A small image diffusion model, trained from scratch: adamw at rate 0.0024, 9600 steps.
Rows from block 5, named by matrix and row number. Rows with one number belong to one neuron. Each number is 500 + 25 x the weight over its row's rms, rounded and kept within 0 to 999. All counts start at 0. Numbers have three digits each. After the name is the row's rms in percent of the matrix's.
# fc1: MLP up (model.blocks.5.mlp.fc1.weight, 512x128), inputs 64-127
# fc2: MLP down (model.blocks.5.mlp.fc2.weight, 128x512, transposed), outputs 64-127
fc1.33 118:534476492506501442534511461464499508545512485460529520546505516485494478465501489501460492522500509487494462491506486553484517488556489475480490462506501494492518459492572448513523527494484496
fc2.33 127:486478495527483519445494462488478458506522512494492510476543540471494483506484498454489465497510490528500522483492482475508486517446456498516515491506485521507555490534461543514495489474528592
fc1.34 097:548523538543509501471482518514485546479468523437483525503511518495462487477473501477489448503529482477509481524506519536458489466527478509453513524484495500517516498513483528454506503554484464
fc2.34 088:514518504510489497461520481521504447501522529513486511491530525444498479488499507462518496459527517531491570503496499476471538542473465452473520472529456473537503541524538488520461496509511430
fc1.35 119:482536502466472470478550542488503527510499495502458489465502476506500474485510471487490458527469533506502511477443514458491515528529510498508507485512527476489510493537511546548517502545473491
fc2.35 117:504456507527541531541472468529500513483476499489552530510473519490543515526477532493506511548501522478487526525542520512522448493481505445499488513464493528531516482487492490465503512487523513
fc1.36 098:529458491524517510520526488515501502455465560512481518467507533513526462541467503488480506514511486448515473503470524491503537510508474492488459477479522518487426481510510498498505466503501501
fc2.36 081:538535492493470475473503533454470492521488444452552503527514486507487529448512499499472503482488478550445495461504513509515493492491532520539474507472475483501528495487500493490512513491494566
fc1.37 096:540486494490493500491505483468515547492482491490486537472544475532494451505482486461502490529526471477496572519514507518517518502503486488508511519527502527484530488521508468459493514479463497
fc2.37 083:509475523503467471506505519420512537513533501528479542513545507462455452455484503481470499491484470484522542476495494534497489518509548471498472507502480521509520516494511495494502520507503467
fc1.38 110:513480505475489468529485461513468528510489503508477506491486521495492463501541541483501580463497524458493477505558511477511529510501462496516542512548537464473482490497484547509499511495525482
fc2.38 114:485479536531512530474503558519543488493502503497515509524560510523520546492504484506513434513524491521506501505483499477476463483481493531482457492437482522523514511518528446482529502525476547
fc1.39 088:522498503493476506498494545486480533490470533459472518513542474536480506529446517481508523523550527462516476529492488493509463495492485509505515524484505528485482460509472504495504482499492495
fc2.39 074:524506523554492498489471480510479563526429506428453502546479506531489492531499460484509483517495475513496455507492518478498491475551491543464517491491521514504509531475462483501531566494524550
fc1.40 108:495536506518500472476561510497492523482508526532439468444520493539489486530543475480486480504451476524517456514479514470474510464510501468518471523515502505473472515514502501539529476503478483
fc2.40 106:494476508488492495545457495514524500508492468496564523520456500510538521506444522526523487533506552508485536475518520505530463525493505499478513481447518482541516502485491521448479540475519497
fc1.41 108:541493541531513470477464480496483509497496474511515488501472501534463447502492482485532500509452504470507516499503506513530522502529466462499523509517520539460499525514477530528486518511550533
fc2.41 103:535470483493518466506461498523553501518521486507502486497442515479478502478550486514542498493468505478486463503481486485514513547475503474519507499520497519479472550503457528514503505511486454
fc1.42 086:460523520544505488457496523502510512499484467548477525577505472547540531498488523500569495487509542524486489518515497531545519495492480472509496502492492512491501500461462506515520484522526477
fc2.42 070:490495480483497505528492496521465479498474552493497490471518515520442458498478502501483492501507486497469498506525509435486462469534494507442509506508496507485472450531515509497493526512508634
fc1.43 109:461550485518475465484554470465480523522533548486465477481519504475500504557506521491487534512468526500468491505465507487465492483489493477510526468537506523442465491527517521527531481483456463
fc2.43 102:520469518493514511514460543521493482493481482509580531531454491545534501480463512503516477520534517485483500518534517518522460529507514498503477533441505516544539509492463491466493488486502583
fc1.44 101:483511510539488524494534489519473519517511512501528487493516509496474498478567543469527529490529491464492509498458486546484521510504468496492448505531526467495471482473483485520515485493490554
fc2.44 084:510504473490544493524507461472499475515472562467568476455492501506508495508538535486490521460498502527513512483486486527522510497490529460536487473511535505544476476477463505516512483516551484
fc1.45 089:529507522463501475499529518544495550476507503526483488505501554460468492439469488501556517484513471478505484509499497495458510495515502508482495574476463460454499477484505500492497505456519513
fc2.45 077:497480484536497507505460501478480467469502505490492529481502477508489473540502518495474498491519512500502495491512485470555487494510466507459505460515526540508533476475528479509502531543482623
fc1.46 118:547511501522536504468546520524480531447525493490486539471524521497490474484492463490483526472485467456480481517493519532425494480548475511472488519511517466507519478509487500521511490503477480
fc2.46 140:501534504499492465477531459533454530494535488512483491506480527503508486515467499413491490470517500475481518507483527528490518527502475483502523454495498546538544460508505495549516498489492445
fc1.47 096:510494509461461534529471499513443467474519510491513474469582460483500515531482490482476513509494518505448433501479491478493506491511471505506514501493508563545501496489522492490531495510486470
fc2.47 103:478415487484486538500498461504510481467488462498511489514524475483497567545508471517507514490517519534516466520475479482513516483497492495520492499481505459554503502484546511522486479477479522
fc1.48 093:474506445483522497503493505473470509496458481514516490485503502492526499486517510468451499493509529536478451441519538506517471467522489495523491517505472536476499496514477492486508494525482486
fc2.48 093:487533483473458498490509546510503511522515456515464507503476490563508554506478473524525484518508515471509498507496479483510486501474474523493506526505506468499501464513523546484501517511468500
fc1.49 093:538490568508509501474531504512479499521545498491467534461531509455477503486499536490479504542477490516493521532500505511515464523512467468478523489506521457506512515541517543470553515516495479
fc2.49 101:499529505498511476512490472475508511497506520512486437492452516508500504548533482473519500478503506490483525519521485505491529495548544544541494506475478497498512481490458455487503498495497485
fc1.50 125:519505543481545503501492477525497525509504488512539526503463502479501443519490500496503516505452509509456523485433504533571516503546454470496478512495507500446471492518509491513509516492508485
fc2.50 137:559503481482448499514491509506527500528519511501489498521494480452499504463535515548544519468477487525489472495499467519507511436499493498498502520495463503481465533512449497515515478516451452
fc1.51 114:544502496516455528478454501494502495494535487460480575528480487475474464503432522482519489507531552494488552506517511504510500545509479475487522531455499485492515496505553493480481529512496512
fc2.51 127:505502498497439499490504475521512477517532481538499496531505491448477520459487497460481526443494510529452498466483477528463541526494506515484519533509477465510479535529473512508515480530543497
fc1.52 072:516471564519479493464488531521498505516503514482530491471478507503498536483488456503485487505480523508515557471479523499485487519491520497539486505473468460464438509507498557497481500516529496
fc2.52 071:523501490512509475525478466480495502509479494524473516514528515497501469514513497538502498486533472509525460462530482482520459471549486508487465525483500549514528496454498483488558504537477586
fc1.53 106:514493528514467465506517482516495537526489486517464459485503463564517465522510507487526479509476463486492499510478535496513526529490445502505492507478540452532526544541509516483520507487513511
fc2.53 105:510500523503518516511509473487440520510543482513525533528528486469479508494479470500523469512487516474462494486515487514504511510512476513507502502498464468491537530470496485508474501450454515
fc1.54 100:533512528466531521512473525559497510475479461513540516485451466524492447456481494481526470500534486475507481490493528523512499496552494511489514534459478492519517505510497516477492542478488480
fc2.54 118:467496478551495530490537498461528472523514555464470518489522500445520532485527499509471505507483483518482476476507490474488530493467473472487510494544522502444480519556509523522506483482496521
fc1.55 099:490531513553497511454500475503481539520538511475496483499469541472471494486501489494481492474508523521479537503520504540457491522507473486470525528516526514494545496488519521430517497488450505
fc2.55 094:473479509510503532492535491474534496527537525463516486502504496453500510485474537479480502491528513518500536501515550498458517534426480501511507512531509467514513485526490501498504494506527455
fc1.56 124:504515483496487479542504520499485501510490532464490491505540517562484514503464526481482510547477509459517491484505522488492444473507482516478498528478496487483486497548520511451495505551470460
fc2.56 138:505502509507489542471519463503467489575500493510468518495514492427511541450477493481465533460476462505494528483487502484473536526465484481525483508521475469475473533563501506495499491498492496
fc1.57 102:474532522488525507497520477500471506502452487505521499486490481545515498511472536462522451520530499476508464552461491520514502513479481475470518509466504533508501484546528494479516473463491466
fc2.57 094:503497491458506478529499453458501490463484469525496499508511520461482500475488529518484534482483494462530453471506482535543511529507498485557558558534494504533481477485496547478475465481494487
fc1.58 097:526488492462508508501484486518509543519488483459558527473542515516486510516497461481469488496541502450482516490475511507494489542489466497504515490486522516465471450508487514475497532507469453
fc2.58 097:506490516441491530514506492550472546515495490495512467499501515524508523468498505472524493475501461472530485538463420491450515524455486538522529522478523507495486517492479467484482533466536486
fc1.59 093:496522511487515554501509511490469483479527520507517497433511475506526480519438517459502479529508477490505526536510482517543528470495484515533501500527513546498484511512503501447506539455464533
fc2.59 097:475500514481508506455520490473480502490508480476488509501470477494468462468450520537529497502510508459499531469452476515552494476519507524494483523523493554507496537544500484467489492481478502
fc1.60 075:522462540539506504489496487509501493502496499479489527524477519498500483496553495492490510528528489462497467519512503530451472504517464483481494518496500474501522478469479481485493492437487563
fc2.60 067:486488460452496497518514505461420488523476505480537495502479492486506504515480525451503473501504524526478504501536532474536466471499508493508495492504508527491526476514465523467517513526539604
fc1.61 098:490534499474507537519486531526491500515475515536495468505532456472521495483476539462509469492519504460501469520527495511489473499504461502509503528503507498498492508522475512454522495538464493
fc2.61 081:492503536502476514482510540534490499511529493505466489508442503473524528498464514511546486503486523506501498508468468523522487496535460526493511470472507520494496541498506542505532511517501488
fc1.62 079:489539530482499495461526524518477535460516507513493451526533495565490512490512510498496480494480505510496512525492499559453460515478468510519491539482484511514504451444488563503556522467483487
fc2.62 078:501494489524527505525495455511454470512487505504506540477511500487479484487473499477496493504515508515464511485524508469530489478529511485472503483507514490448498536555493486503468516548501656
fc1.63 103:481502510488507471460503513492490513536537504477459519501543499470444512491528504486468503518479508487466530510487512472481442522501498497484500481528500439478468506508510532535513485546475455
fc2.63 094:447537469505488530473505519467543497491517529518488467507531469482469495489513524549479527479488477500475478452482476486432519495473494533516476528541494456445492501515492512494481494503454541
fc1.64 107:493515482497504473483504490526497504540534506477464553529523491475456506499473496474475527519513511505502477470531527489497467500508501447465517508513470493461484523483506506490493511516507471
fc2.64 143:499574465491511509482511476520559494514531492509506544500475487473472489483552499540510522488493457488492432496486444522500474513512501496484514495506447471517498540499508445482476526537525474
fc1.65 076:458539481500480559488515522464499478496541552539520492484533514516510519500542476516525509527529473479446448498533467508511504498479532531532457561478512497542501524498479487492518472463527475
fc2.65 063:491490491525497465495498512508430504498501496502492497499516481511499463487493509471497497509483501534465505519536524469505481491544461495469489492492515528464498485506507501496500525518520683
fc1.66 097:527500522500514481487476512488500452486517488503536444437565468472531504494468490452510505477541514447485527528505482488496514482514470491488497528523495512553472477488478510488521539520480484
fc2.66 097:481433521492475522486471496443532523505515497502493473484520487516529492512508483478484494502534480453498511513500502522488543519555464506498479503466486556504497474518512527503508468484532491
fc1.67 119:511557511508506513500525479511502506495519517527502505473531504554500494501456462494503490539490535479483533517530504507488536517509475496473530478466543499442470482515528520525516512477463469
fc2.67 098:453505509496510540494493492484518530474536531510503525518538480483443498499478490538508512508498455454518478457496474525484460455494517504505444570497515493488521521466492484485536488504542579
fc1.68 113:480518520509544515541537546503481522482458498529507513478529500534504471497529505475562558493472480487461514528439496483479522494511488496535496494494522495510496499530449508520490523473494497
fc2.68 110:507517489498475488506516514515504486480494531497489500521507463492532495464486497519515481481486510506504531516497529481517499478534528464494474485510528504482502495515503540509498470509507440
fc1.69 098:520498489525490471498510494485485531515505503486497514515481497505471487487541454483509499521478510464491483515521494522492526485527485488460493486533504453497489461499516460516565538502458468
fc2.69 106:529477495492501472509508487493565476484486499483480528554501515479508547496557497498559511469476508488507538466490459454466508479471521535572486508447494505488513510496486440524507522516457498
fc1.70 105:498536470543471477462507514474493524521541522465459488489549498441479510505521486472447509481478494485492488494506534500444477493497492484454511525537484472491494490518492485513503500518488502
fc2.70 126:539462522476526499536484502535498502508487490520525527508456474567534497523463514529535468560520549515516525507511533501540487531467497484501477469465534533501515505503514519492505508503517482
fc1.71 112:494534506519514514483466547555498501534502497475458483492484506520475511499498498491466526454518497498508489494496536502458456514508482490457476524491482463475443502519509534495502511530432456
fc2.71 120:502491505443509472536511462538488488486499480507543550549498497500533488470466531486533482558475531468502496523494515506508452481486560472499473451486498513495468496503515473485504525482531501
fc1.72 120:503507500542493523514534506524490489472499540530447483473486519533514475481473513478513524492463485515534469535486518476504514498499487437527533519480461521482490536485515459520515469493479513
fc2.72 122:478524491468506471506488506459521497481457498473550506501496490503493519538490502533494511548518550476494553483519504496523458487516512498478462465480519469532549448489496540483470529503525561
fc1.73 079:510488485531476474512497509501547528502491534476505470452513477497525481517513475483486518522506544487551488500476513521523526524499512527468454497490581488510494493543508503496519478466480533
fc2.73 070:550530525480523500537484519508391481496488485493501510528524494491516485478491509453486489508500496502443506513527520494499470463552520469519507475480454495478451476478469493504511490566493547
fc1.74 078:494489524503469476473505513511493484518548536491517545475466497466484523512496519509500499479515476455482466486475543499525516486502511487489443508495549504486513507532488561484506487509477501
fc2.74 078:458498499520497505501487498494495525481458471520499457498472486514499484473474503505522537491493486525474532453510459478502506513553448534508525483511482494504522498479514481474504494500508493
fc1.75 085:480488432513540523518522492485477464481504495526476487511502454512490461489493526475543489542488501474490551472507504478510528479519502513512518513488518519534517462517476459500467519433485503
fc2.75 073:519460488498549565529512516516503487515459470478505536503514476557471470490488520458512505524494488499556513438530455497477458495466476484482479503526485524481506508507489506500483476514496474
fc1.76 105:543469555474546510519528508529478520478433490543520517490476504550496449473478477491522489515500473489510498544501501499503556517547502492497500520461535493535532498514492499494496528479506496
fc2.76 123:479507459527477508470478505468507489548517501474473491492526478456492502467532514526482525494479481551473494482471501503494491455464499503493504526543486483439470524540499499499512522520520539
fc1.77 096:490533483529539479469502550537506518485528520487488503495486482507459480493490499478481546476498465477524490511500531476467438525523529480485473512507492471481488501515514524502500489522440475
fc2.77 113:462493505490493483487526498490480520512435490470480506509510469569506488532462518497541449513501477483471489531526533514505508511485503500529514491474516531518505473496482492509554505486517525
fc1.78 136:511487539537498534495466473490482491530515506462510562518510476502470491515457509471501544492519457492494520477510519518512497498515454490493517519491506525448496523493569454496480494477484531
fc2.78 146:472484523481505515473510494522527525500492478508499482479474487465502520453506510516495527485462470546501511503505506520492527467500502516506491540508479485480483490502492513522546513510534521
fc1.79 108:479523507514482501478517491482490497490542508519465508532522488449442496503475515484494513470478504490509509494470485535481529464485498469487468519525508484495498508488536506560513488515490495
fc2.79 094:502468485469502510559474490492491509478455512519547498468505518519529481522516495491467473511527500470508496474520511508516466505521460530493519488501527542536530449479496485478472536512478561
fc1.80 091:532520505511485464515491506499528503568513493512525518463520502554514495481464526473490472465489489483494555520482521470503500474501509477514513524507496495489493506437514556493504530473493490
fc2.80 089:546478529519482524515504478488528521502535508540476531487501497493438473505527474523486527487477484490505490489478466493498511512516508493502547455505475533518511540518464505523450518507469442
fc1.81 101:509508507510546471512439496568509508497491478480492486500449540522446493492484497487506507474522522497515475493530522512492488492515508516466464520462462483497450483497499503487498547514483478
fc2.81 088:482514489483535526520436517477497518487510510540551466514512491525498478494518516501513501508531503490497508536530505509494470456491552533499439508481480479475533518493469500488521488472528499
fc1.82 145:536494490502495485582515480519518533521496467465519504512491444516513465471495482476466496516461507500520473476518521512509516498497501498489503462502528466488465524505524445500499505502488481
fc2.82 136:495488545470543498417490499489515466528512517498523520489495508485494550503523518519465491516494487497486520552451504524490454476535509496505531489494466498510487518496472507503541528497509444
fc1.83 097:524508520523520493467502486470470537522481506483494517497472464489510466489496500469478495539539546478519547542496495487498520467491522479536496504501487443489475472486489529533503501474505466
fc2.83 089:465525506495478460515512546517516525515490493482492520479463535469486475476536534540470500537524535464524500487496529505534492475534549544537538496475478517482536485535463490529488521482501469
fc1.84 068:527521491484511483499528499536503532501509470507460516484563506494532518527538479481528474461538540469492483530501471471486463505504484525506498521521474491535493498483468506522494497490486496
fc2.84 067:463495491510491476516467483476443487516497513500501501507473507476474456457487556554511547496490504513497504501515520480537505482525499485482478508512554535484493462501523481511506502531525626
fc1.85 088:460541478497528527515496517502485485510501492563519519535473471445494496494483509481552515491470529524461462511512489506503489542512488481512476490551493529522500507528473533528522537496459540
fc2.85 071:491512499490557478517489499542492484467500479530482499443456492543498461507522458522509482527460528534542475491461533483490473486523492519494491494497483525488465509475479514546564492547499503
fc1.86 093:560486539535486520475527537557491474461506435510517523497501493507501517477496443494508487483517478529502535486447526532501477482549494492474458506449465463476537521536531505498506527503487510
fc2.86 095:435490502490516490480469469461494562507490534487509475496483503516505475502505553542491530511491493440499464511546494476480533502470464515482511533584561480477508492471480506495487516472510525
fc1.87 105:486458534510520517500519481452473526530533454492529515516489506460533460523521458495511522545468498528463540471504504535496534494516464487504446512490542488478495492520511510469500512467503475
fc2.87 095:512428544482526482528532552457525519493485566488473492489507498469512500507526525536509457469467514492537466519516459491500519443494505491498499487482505523502469488512464503517531480501520469
fc1.88 093:511536520516481495460541510522492476467489475554535534468516494524519495453509485493522493480474527551481511539499534541470463514484461471498533534515467499503465488514470494529524547469480509
fc2.88 081:515480487528542548500505481507512515497510530482502494480485536467486472514543518478489466497498485497505512460551485459528499493506486504490507484501463430459550540480464489509477497507517427
fc1.89 116:457482540469488504547536488508480538528501525530552497458462506540479501506530488459498522500473482495445455502530492510497501493522500494510459464502535501515440480503495486563537497490492483
fc2.89 113:510494509464532517501505551530532516476485529497516490494495490493517538517502499518497517504477490500585503473536494486498477446441512480522474507468516523478492495485482517513495472470480494
fc1.90 084:495476467514512475495478514487487523508483538536485465516512465490510497520500478439508517462512515497479499488516538513508479494513501502507517523541510493532513465501477479460491445534511507
fc2.90 079:467515494502504488523474533487519513511504505504517506507473492477500546498524492538528462483507474447486500475462503541467496498502487482449481551477465524520544540493520547481501480508538448
fc1.92 069:495532464506502514502539511526476501478518489514472530484510538492465472523483488495499531463500507517468514490533467485475524509510483509497499518492525481504485522489511470511491509530492537
fc2.92 066:482513485494474500505469521485434522517486467509476490493506500519482521501498528424495479516475487484498495529499516477526490465483491494490491512476502537462487477507501524480544541498497540
fc1.93 090:486453514480491521483498460521489506485496486507511469501471481451499450520509522487527489506492469517489511440487521522495542519517499471511476523485476482504558474536483513529499499559497464
fc2.93 087:490539508522546516494522498524516500517512480481489464510479499520531476495469512518524508503507507475510515507535512488522516500465517468507500456459535473490502482529479533493541496530554474
fc1.94 089:520473530508492458476533530533492486480513492502484540509473528463476492497482496487478551521482459478523462534506515493505464546511497458502488463490559501520537504528501512448489500502506516
fc2.94 103:492480505494524541473491520497528512477508506534498507488506522464498469505513516509455527481508446467500467484522488485477484517475505524503447557513492454521532511513492489452507457483498536
fc1.95 103:525516500529476487468473480523523479515538502493503490465462477518490482524528480501509494506488503495507480539453525473482514472516478507489451490514554475460507523536529516468518570526510498
fc2.95 106:465497484519513512490497548482529488511512485520481477476506527538499498477540462493433541497511452472520485504478484499484532538489488523512528481509495472543476492539520515533509502512505465
fc1.96 101:547457539486513481502566495517470501481523485525494562470534504503511456496461524487492508550470478493509513548498509518502498547518471488501532472491550485544549491531506500487502496485513484
fc2.96 108:479528491539494520468475495487503502523545524468512437497514495464497508488510503481504505469460501523499515486495511500512495459532519498506474513510476489446507510514509496528541493479502536
fc1.97 106:500498564528517535498517522516469488495473505455520497560506485522479498494544536475490460512505518519530481492461485502503493464498496486510516506464498532490522522513515489517524490510467487
fc2.97 101:534516507513560470483494498484524444496477480496516494475470526461519543524500517511504494512495492440531498496479514517505511517464510470526519508495508501503499543499535499516538518541425448
fc1.98 108:513482528512488502488513447470467494538496495487543494484475506466556485487510477475538472479496509550493533464522509463495515520506477506505501500487518493467511480502549461489540515409489483
fc2.98 112:506501515486470520507530528518480483552496519470504523468496517493470539474500468508520474444506471519506486490485504523497494481487547486491491529510540557483442529473528549498478490489467474
fc1.99 113:514479539529490468464531559490498529531544471458484506520490512469492483514470499482499532492515481471487483506517519452470484536503491480494513473519526475514499508525554528485489491485478514
fc2.99 115:487513470461524471532448495494473503479435505488528534499515492570497508524480503530523447553524533508469515507520541506540473481511522482501490503448500520500510465473443478506510502503525530
fc1.100 130:504493503513442463477487500533492514536522504509468485486482462537515506535529533483520484536469500489502525518463530456512507520511471497498514448494530455503504528544524519486515521534507477
fc2.100 127:508513508477523482509503493455462504493487497485518510533534462470466443511480510509463450483526562523494528494496481535524501483519516487521510515476508493470515466474500497508524403520522499
fc1.101 095:496529519492511520541500488520455534510497500478541488493425493504478493532487549478532497460470515502509474508520512521496542480501498509505522498458554494512494483498542486483542532498498471
fc2.101 099:487502501442536498529468499510478504528479499481491470529529488505533501511495510531536498503498537469551502501544527507459501453507507499507500536514538495499471475488474504521535499460489435
fc1.102 090:474527471499488456520498512487513534567523513500502467484484505554495482540490494490525530479509510515485489526546508483515477481492492524507508463506489473513472527506517512433511527483483546
fc2.102 075:542513450521493500483498523483457459478483472474506500457443506497497517481510508455507524469497514559514473516498473515520518503553486459471559488524510530520516487516521486499469504497460514
fc1.103 095:482508521481519493508495505521501524546524489490509522592546478462507501484544469475506482505504518496532510490460522536491482485524497483477437481452513516493534527501513476513536509524452506
fc2.103 096:493497515534517549478538552502547494519514468496510504515507514495490567527493460513533457507519458493494494492450496505493466488490522489480454478447457539511523508526528464491503496504490477
fc1.104 118:500521511481448530505491480524472543533488462518502493490507442553484505482487448475481494485514493510471550471484537484516539496513477464504516534467467446439471494507550514478504518530496481
fc2.104 116:490525492544539496492494532498519504482524501442520486456490512514525487529553503521487475518501532501529515471530500517488513522472487463505501497536532512523508524511487544546508469521497522
fc1.105 107:503495503557478502473478481463485510495526526494491554498470515487489516525467551485467477484501496456514461523527523545526490538509492446526479530480490499520497502496547470476513485487505511
fc2.105 106:475491494529495541508521472542514502516549523552470473516494485486520490533509519464492525496497472470511511510495477514463493486513511436473531490510480489524474562514494507490520516529505480
fc1.106 101:528498471518477511521494483505481488490504510529486459514544443471491502501475478467488512485498473495434478538513505492447513517512482497420493519470515497537472493472538530468536522515494518
fc2.106 092:508502498506497509506527443536463494483511521453470525517454455517519514459539526496500488472502502517534543568513483513502507519545479507490486486499476455522479516467489525485496484446472424
fc1.107 086:506509482540520493512501527512499558484523473485465480482513530483491472475507483502480533460494513479533462471492541514473495483489484485492442524474512508514497475497531456479456493511456506
fc2.107 070:503517452539496537492457459501425499506507536477496514518498498498514531498510516485495530503555515506503550462513496447455511495478473491511485507541490486468520497551491552533501515475519531
fc1.108 110:530455518540517515532478450530490542510513562492564496495522538505478492504501495489494538486529474483467501552527510550507473499489442489485524497467508476475483497507503475514480507441477511
fc2.108 097:498534475480437480477514521471469444540528481509467485521511447468487506459511532474480483460491517537519488470459508498505518501494544485500491488507515541484509513545514496515495463526536501
fc1.109 108:536478530486473481502569436500481529493502524510529518501485544481525475498513494483522469537467466499453487491528516523504544487522474493513505551468498505528558476496508468482541514484518489
fc2.109 134:488509478542494526497478550483524464524530517489494481470497469463470503449490495510508548481514519512513496487506548511500491466479516506465467514542500493445447498545526514536505489488472512
fc1.110 084:582472553494507518525507541559488513445490501514499538480484527471530473506454527485509485504509468473539494525495494511488513576508475505477476526452542464516504489512477484483493530497484506
fc2.110 084:446538506522473510497485500474523532512510505465485479524533526523472456471543490503487512523494473506468510500493530532493491463445540500512491500525469518482488501488465505507537517539562461
fc1.111 123:491498506472550513525486491522465506564511475523523465465521512527485488433507470484482515503495517502511562507520511470501522504513500492488546489473509491492545491509484472468509529510506486
fc2.111 148:519475527484505476530493531543555514468470497501549523503483511516556515481505487485507465556509538488466492481500501523513486494469538500496491519475519514545493515493505501459509486456506484
fc1.112 089:522528470521528546503524494500462531493509484561471519460487500511497454504490490491519486540530521483486493498515503491518536516482476483500482538495509493477486457465498498504533530469457516
fc2.112 095:496536494477515512515486532500497506501474507530486496479531480479487448496526495556531495522472512529514471462542525468525487449453541493521447524505493479501495522455519533496512515527514472
fc1.113 089:533522513481523483467488490509455487512496476505448501489533449535474480481499477494529471519501545517486511555510506531521522484524506481549524498482498542493483519490483506482553554495481516
fc2.113 089:527479439493479578505509499531526474506478522469501524486479482484506539511488495499469501489524502486518514481522502475471467505516499512516479507514477501420519498532489496480450555504485532
fc1.115 089:516490476499474512569512478494510488514509487516499510468516435508500503485530495483526517511488522476502486488525528492529527472489491499502504480505541516467475529491500490503490520451481480
fc2.115 097:557505484498455511550492509541480548532475504498484523554497484476487462500465495512483503498490525519473492493514494518488522500459476454478518501497561517538511473485536502481476508524474520
fc1.116 099:458514474529468514462506507476505506508524535517462536471524494492504516534486509477463503502524505424486508473483522520520480518523475486483491503504527499494520518537552511511510455526504490
fc2.116 086:503507518468520489514497514489463482504489478488514481499485516530526488499511492529557475505472528506525518481538524447524517472508516451480516452496501498493505504539506569517485524470491543
fc1.117 113:498527477546537527501538459521480501491472539526497461512480529517463489504530528488512538478490494512455500535500511520513477479499476478518512516506491547470452516526560515536495506460459517
fc2.117 107:467540491497500535447523503496486514497522498462460451518503497477480491461522501490492519464437477496524498507519513457479509518473493478522499519523481513461465504539512521514483491509504468
fc1.118 078:471512504520488518486524486508475505489526495555480501477485599448486518516515492500541531471549527475440516529477488488475504511512484496529476538490530521517503489467484507519541534452512506
fc2.118 086:536487475464527503479489508506439489544504532465504475518489460525485476494509522553477512515504469541502490464512501535531478476552511467506485464483515518464496471484534498477512487524538557
fc1.119 082:480520498524518482498522516486495497497491516550443473479496502458494484523544523501550551454499502504494504518468477463491492517521491492519471462512502558482530470523515502553502498479474517
fc2.119 081:518477556483506481530501516505522524532516453508470521492489494507489503439508460496512488540503475487487474488509510515496487497480540511498537527491477448519447531471519477473514502542528450
fc1.120 084:563519488547507536506508497482473524526491483476551486489484454501500506487518480473532520502499529492548488483510504418505509480524524508493519530495469531482489515454504522549503532456508469
fc2.120 086:535502509503493489475489462545492552490527490503530457506513548486509507508533484556497501525501497539492533490484472525462472557466519527495505509472479477463523486438489468464479508497510480
fc1.121 104:478482539536477495485514494468470555514549481468507495513483519470547499523534484484493480507486515492453500534493509517469540480485477482506509488489568455498479504508521487450508521508502526
fc2.121 086:476486483508522525507498543452515497517452489496504511497508465540516522485471521493536453534494514500534450480506559500500498488514511513505515529514508523503540505477482478445526521507507519
fc1.122 137:518472546525508511496539498524477511493494505517491507520474523492450488468524459484514475521489499524505532481529521541508524509537515459495453477488517515485501520516502497522516512489445544
fc2.122 142:527478577507486508472498535518525493519508547483500499514489464489490527479496506527525494489524501533494545491509486507481520480507537490480487538475492487497475551478482490533493483516428432
fc1.123 082:509520493462495503480484499455509502518457501525498518543506517464488471515482504499501539509459526518508497445512489502489469533478494481505483499534485488470503481465523516507504514462529501
fc2.123 077:514496538537521483509516476530475505507520503508496532476463471504512501514514486517516471500490489517495497547534458457498533524512524510504507493445496518501534485512548470511466512533513609
fc1.124 106:510506521476501493533556431503485513507551519515519471493501565482524461508513531488478502540453498491453512507508497524496528480498496487502498484505520515491505490515553516485528499493496515
fc2.124 095:538503505497475521522558500468489500485468538503493510512537468476552522500500512506470487505476514523492529542526492503503513484454510447511507482525518512507492468518498511480519499507512420
fc1.125 092:530535475505482493516522482514478527473504482507526526519521549539499494527462522504502501525479553514517511519543485530512493537495487522514501446468546504482523456515521539533501527500490509
fc2.125 090:536512508504492533509477502475532465521532519488485519498513466509504498511493530512493472529485548527524505481515495491506486502429479479469505477500551518463496565534515502520509495499491491
fc1.126 104:505486529506495441492568486486480517521545511525470505467524544475518488513522504476506521510450480502513499514476510494485515532508491488513498459507547533539538481531527497522529468505511503
fc2.126 101:442525483522477515455520526455520511478484521471479492503549468495475496503527489553497499488478478515474478455481471527494527500497482498541514543514511497473516536514480520479514474503507558
fc1.128 097:506513550541471524510487526544498514476443492474510468498490482488474521523537473496556511491550484505468512507493507490514517468513461484492485531468486472502500491515510481451513500514505495
fc2.128 097:509516478515505514484518454477493531529481502480542495471495460550526484483504460490510492515503538519505539499440566526522488499513533497480476548479514496510518522523472498541527445473489439
fc1.129 080:487498501506469499475497539467501567516479506508441516518492508457508500497480498502478493484477497478477472498529485466491527521506481513483458507463571520491545487521540502502478503506487484
fc2.129 076:511516509504535479528504489476477487504526500521501505485536478553466483490542529461534566491500452495496515486462504511489504480493548481506482492538461524488448519493484502513519478504485504
fc1.130 115:546479507492507501521502531489483532482451511502508553481507498466499484486476453480476486523490438454533455515474516517485484527538486494495448568478548471493519518515473486479481491459492534
fc2.130 124:489536507551494517479496476511514512506527495481473477508532525512489500491500516548509513508477512520472517489506495527471508474443479474503504444540503526467480488538495525515519513521524452
fc1.131 088:505508548487536466469521526486509473481507531516493535528527457530497497539491540484511484508512464467524504530483491483475441532501471484481546520496512483475524492499516510524480466506515497
fc2.131 082:521481450545507513461492493474441523500478507448485447517524545516506490490482487489494500513461516508519508484498526496528512479531492473525492473445498539507482495523474503543541492503508519
fc1.132 102:530512522506527541501504492502484527489501522477505509487515507490487465501487482471571436530496508458487558513468509499550513478515500495501507462453533427494494537485481512523524524508517483
fc2.132 109:490493521483500467527503498482511480490478461533520494510514497538569522486501518537438538504515502498485474535486498514479515506505546483488505541483500541464429480483497485487518473474486499
fc1.133 100:530476526489538473501533539479477547496476498495525521510505530513510469504508516484506553536458461486485487522477508490482518496516494473495474489515569514518544514522495504496499497490507467
fc2.133 126:514553486518491530486526483530522505553542510506469476500513487458487514488497489461502504488503464503499509485507486527466520502453486493490522518526480506447437509538472466518511498505503496